A small multi-label image tagger, trained from scratch.
Model: activation gelu, patch size [8, 8].
Training: muon at rate 0.014, 4300 steps, batches of 256.
Rows from block 9 of a small multi-label image tagger, named by matrix and row number. Rows with one number belong to one neuron. Each number is 128 + 32 x the weight over its row's rms, rounded and kept within 0 to 255. All counts start at 0.
After each neuron's rows are labels from the 100 images, of 14848, where the neuron reaches its highest value: "lies over" is the class under the peak. Only what is clearly more common there than usual is listed. The data: simulated fluorescence microscopy of cells. In brackets: how many of the 100, against the usual share in percent.
# fc1: MLP up (model.blocks.9.mlp.fc1.weight, 1280x320), inputs 107-213
# fc2: MLP down (model.blocks.9.mlp.fc2.weight, 320x1280, transposed), outputs 107-213

fc1.250 [ 96 146 118 214  76 173 118 162 145 156 177 124 133 105 154 110  90 117 101 131 149 181 127 122 143 120 139 186  94 184  93  96 125 135 177 105 162 208  98 130 160 152 116 135 158 158 136 113 167 104  33 102 148 105  86 104 134 168 152 179  74 134  96 131  98 196 114 118 153 135 178 123 162 146 111 128 109 125 151  81  68 122 116  89 124 118  59  77 133  87 130 165 137 123 166  84 145 122 156 148 169 114 156 116 176  59 168]
fc2.250 [117 183 194 123 103  62 119 105 111 131 150  96 127  91 109  59 128 115 173 131 163 154  96 177 174 166 109 126 149 110 125 199 125 142 115 141 127 135  91 131 149 135 146 147 127 156 144 114 146 114 174 137 161 204 165 189 173  77 168 203 130 155 158 151 174 174 116  95 154 112 107 165  99  67 148 117 117  87 101 105  59 156 145 147 113 156 187 129 184 148 155  87  91 123  73 111 109 182 123 141 132  85  84 132 111 111 112]
lies over: nucleus (38 vs 1)

fc1.65 [182 113 122 111 126  77 135 173 107 172 166 221 147 111 127  98 120 123 178 146 145  84 136  96  93 119  92 162 143 110 132  74 169 122 181 146 150  99 133 154 140  92 113 141 119 148 140 189 101  76 135 160  90 105  86  88 114 100  68 149  75 163 177 124 133  68 121 175  75 157  82 158 105 145 168  83 122  86 127  53 169 151 127 119 191 165 173 119 163 125 107 142 147 102 131 102 142 114  96  88 116 154 148 147 124 105 129]
fc2.65 [122 119  97 126 139  91 175  73 142  78 175  45 131 142 160  63 140 141  94 105  94 155 179 139  87 142 106 150  97  86  84 173 120  72 145 160 124 110 125 127 171 141 154 145 132 101 114 119 109 153  93 115 103  86 116 106 162 131 164 114 190 159  58 122 108 140  85 131 152 139 152 133 119 152 154 112 182 145  82 147 114 114 114 135  87 162 120 145 124 123 108 182  70  84 139 124 161 149 132 182 167  84 177  79 128 106 129]
lies over: nucleus (45 vs 1)

fc1.647 [ 86 119 163 163 170 123 151 106 102 147 123 121 116 129 151 136 178 205 165 133 122 138 127  88 105 162  94 166 152 140 166 120 121 169 110 160 144 124 133 103 154 146 124 118  97  61 116 135 159 171 102 115 125 118  52 108 129 149 170 171 155 152  67  77  85 106 102 138 176 137 190 155 141 140 105 154 124 127 110 102 118 122 139 149 188 190 145 122 119  76  80 126  86 108 181 102  81  90 102 169 168 165 179 147 107 127 179]
fc2.647 [164  71  98  98 140 154 149 168 142 119 146 175 160 179 161 106 123 116 109 145  91 112 135 141 128 155 153 101 110  96  65 155 129  46  95 107  84 123 120 148 128 109 128 175 103 172  93 119 129 133  99 206 113 172 120 148 141  56 111 116 154 111 211 144 157 153 134  80 140  88 144 156 116 128  84 150 149  92 124 200 109 117 139 100 142  58 105 119 127 194 104 101 194 151  73 153 123 105 130 123  83 150 127 122 169 123 119]
lies over: nucleus (56 vs 1)

fc1.140 [118 170  92 194 136 147  80 151 101 198  70 139 101 141 101 181 118 142 156  86 110 179  80 122 112 118  85 117 140 105 139 119  90 144 239  72 116  90 102 124 176 169 111  88 149  72 142 204  98 126 127 145 109 151 136 130 169 107 160 163 197 139 112 160 157  71 115 126 205  78 159 127 112 113 111 151 148  75 142 201 130  85  91 176 108 130  80 167 114 110 163 123 112 138 102 174 133 112 120 117 179 161 193 144 121 132 151]
fc2.140 [121  98  74 109 109 113 144 141 118  60  89 173 148  76 109 132 158  73 162 147 160 116 137 142  93 120 131  99 142  83 195 174 140  96  73  97 104 170 133 176  42  62 166 164  94 166  82 132 112 119 141  99 146 160 127  96 104 144  89 134  86 195 129 100  71 137 108 150  83 117 112 112 128 137 148 149 108 195 129 142 109 122 152 121 119  85 135  73 170 112  86 126 150 164  93 138 114 119  65 141  81 147 154 137 175  67 140]
lies over: nucleus (34 vs 1)

fc1.469 [117 152 121 198 117 122 139  94 165 171 134 115 115  90 125  79 167 188 122 188 155 105 127 159 181  93 153 168 149 123  99 157 148 130  79 136 109 124 126 121 100 103 192 127 116 197 139 146 122 155 137 159 140 200 119 164 119 115 120 145 167 138 106 146 138  85  91 183 102 148 216 143 124 128  66 135 133 134  85  84 168 123  86 125 103 183 165  92 124 116  75 164 140  88 154  84 180 134  92 128 157 181 128 168 142 164 148]
fc2.469 [101 126 121  84 154  85 105 163 167 128 114 182 137  76 142 125  64 128  76 146  89 143 173 136 139 156 120 112 142 135 108  93 180 111 162 169  71 114  79 144 157 109  94 141  92  97  77 170 172 132 159  91  84 103  88 128  79  96 181 167  88 128 188 136 131 149  47 116 148 144 168 120 180 101  98 119 138 151  91 136 143 117 149 130 158 158  81 109 126 116 144 144 134 146 106 191 163 145 150 110 137  95 100 125 138 159 133]
lies over: nucleus (90 vs 1)

fc1.235 [127 149 185 155 133 139 170 115 135 168  65 153  96 121  91  93 203 150 127 147 141  64 158 131 105 190 119 126 123 142  89 171 154 103 131 190 153 110 147  86  94 175  90 155 116 104 136 135 153  77 128 114 153  90  95 125 121 135  44 180  81 135  89 105 137 119 150  82 123 122 157 200 100 106  85 161 100 116 119 200 124 137 143  66 128 140  88 141 109  68 169 142  89  86 144 148  84 149 104 106 172 101 128  91 173 155 148]
fc2.235 [102 125 138  95 135 127  81 115 121 137 165 130 112 134 132 130 132  90  80 123  90 174  87 184 159 133 179 155 154 142  99  74 108 141 164  88 157 184 152 173  84 135 146  90 173 163  96 140  73 156  74 108 134 189 198 105 113  93 192  93 176 112 175 110 113 142 168  84  76 124 164 135 150 143 153 107  61 143 150 136 137  98 158 207 125 147 104 122 141 197 129 121 121 155 123 145 125 106 124 172  98  79 125 146 104 140 108]
lies over: nucleus (64 vs 1)

fc1.327 [ 99 140 154 184  98 129  99 120 126 150 127 157  70 117 136 104 118 185 121 172 118 122 188 169 140  92 172 144 182 135  91 113 197 115 133 135 111 133 203 157 181  83 153  81 113 131 144  66 170  71 151 131 166 142 111  81 111 197 140  68 113 157 147 106 121 181 117 141 123 124 146 107 160 149 122 132 161 137 116 129 117 101 109 146 132 146  46 146 122 135 141 164 138 121 118  71  91 199 105 136 124  96 145 108  92 149 160]
fc2.327 [146 131 128 132 121  95 153 116 166 109 128 119 153  94 145 132 151 139 133 122 115 128 123  60 149 160 157 119 109 115 146 173 111 104 106 109 122 127 145 179 148 161 127 117 140 131 129 134  92 103 156 105  86 131  86 169 162 173 116 160 158 141 111 136 168  97 144 158 162 137 108 174 121  98 109  90 109  79  98 120 141 125 120 140 117  83 137 126  96 161 119 129 138 162 121 140 142 130 112  85 144 131  96 114 101 103 111]
lies over: cytoplasm (66 vs 33.8)

fc1.93 [156  87 159  81 141 165 143 103 163 171 161  97  90 147 149 119 138 132 110  85 149 113 191 125 142 220 154 185 136 165  74  96 142  36 108 157 154 180 135 154 148 119 103 143 155 135  90 146 120 100  71 109 158 131 112 153 114 105 139 190 195  90 170 157 123  86 120 138 127 168 117  99 133 153 172 109 167 155  97  63 103  92  78 150 103 199 108 161  62  67 100 124 163 174 163 105  59 139 144 130 125 129 160 163 125 113 138]
fc2.93 [147 128 139 122  92 140  91  67 155 128  69 160 144 124 106 106 168  98 111 173  58  96 142 166 100 123 112 106 119  88 140 130 117 123 196  97  64 186  77 116  73 153 145 161 123  60 129  90 154 161 126 100  92 203  50 147 152 121  94  76 118 107 139 171 134 164 143  54 139 115 157 144 164 125 121 125  84 136 142 154 154 128 197 143 125 130 146  99 132 198 133 122  84 150  44 115  83 103 153 151 167 103  99 108 145 107 174]
lies over: nucleus (77 vs 1)

fc1.471 [179 163  82 155  86 166 153 143 173 121 104 145 100 138 125 134  77 111 119 135 118 129 196 122 100 144 123 127 116 197 120 153 135 172 126 116  78 164 160 107 107 102 107 138 169  89 161  70 186 157  92 124 137  50  75 115 155 117 120 139 117 139 158 115 105 166 161 108  91  88 132 121  99 131 136 177 127 134 153 223 142 164 123  91  84 138 105 124 143 111 110 146  90 154  90 174 108 118 149 166 129 111 126  67 135 142 157]
fc2.471 [110 109  71 173 115 153 148  66  75 140 171  56 167  77 115 206  97 109 115 174 103  86 120 131 164 113 197  55 135  70 105 152 145  73 146  93 124 108 152 128 114 139  71 111 122 124 171 115 104 133 179 128  76 121 206  93 115 165 119  78 133 117 100 171 122 156 128 164 123 149 142 138 147 108 119 130 124  53  93 141 181  79 119 203 160 103  98 142 102 169 141  73 106 182 139  90 132 118 126 125 161 144 150 103 122 147  85]
lies over: cytoplasm (86 vs 33.8)

fc1.8 [ 80 135 130 145 110 122  94 146 117 101 147 166 126  98  65 172 129 169 105 114 164 122 122 158 119 129 134 104 150 109  96 133 124 152  97 136  95 181  90  90 118 153 139 180 180 124  84 171 140 120 106 154 183 139 138 149 140  70 141 126 136 144 117 115 129 123  96  94  79 232 131 144 140 167  98 134  99 127  56  92 168 102 106 153 159 122  88 180  81 118 115 109 152 145 124 135 103 122 163 118 165 118 149 123 124 149 183]
fc2.8 [136 110 187 180 181 164 171  70  99 198  92 107 177 104 102 102  67 124 125 121 139 112 133 123  75 123 144  85 103 172 126 122 137 108 129 125 147 144 152 130 107 126 152 139 115 139  69 110 139 146  67 115 121 115 158 197 138  92 100 157 122 135 189 153 117 163 140 148 201  97 176  70  87 118 137 154 108 100 138 149  61 123 179  87 141 121 138 105 117 146  98 164  77  95  46 104 144 189 165  94  75 106  82 183 127 143 177]
lies over: nucleus (61 vs 1)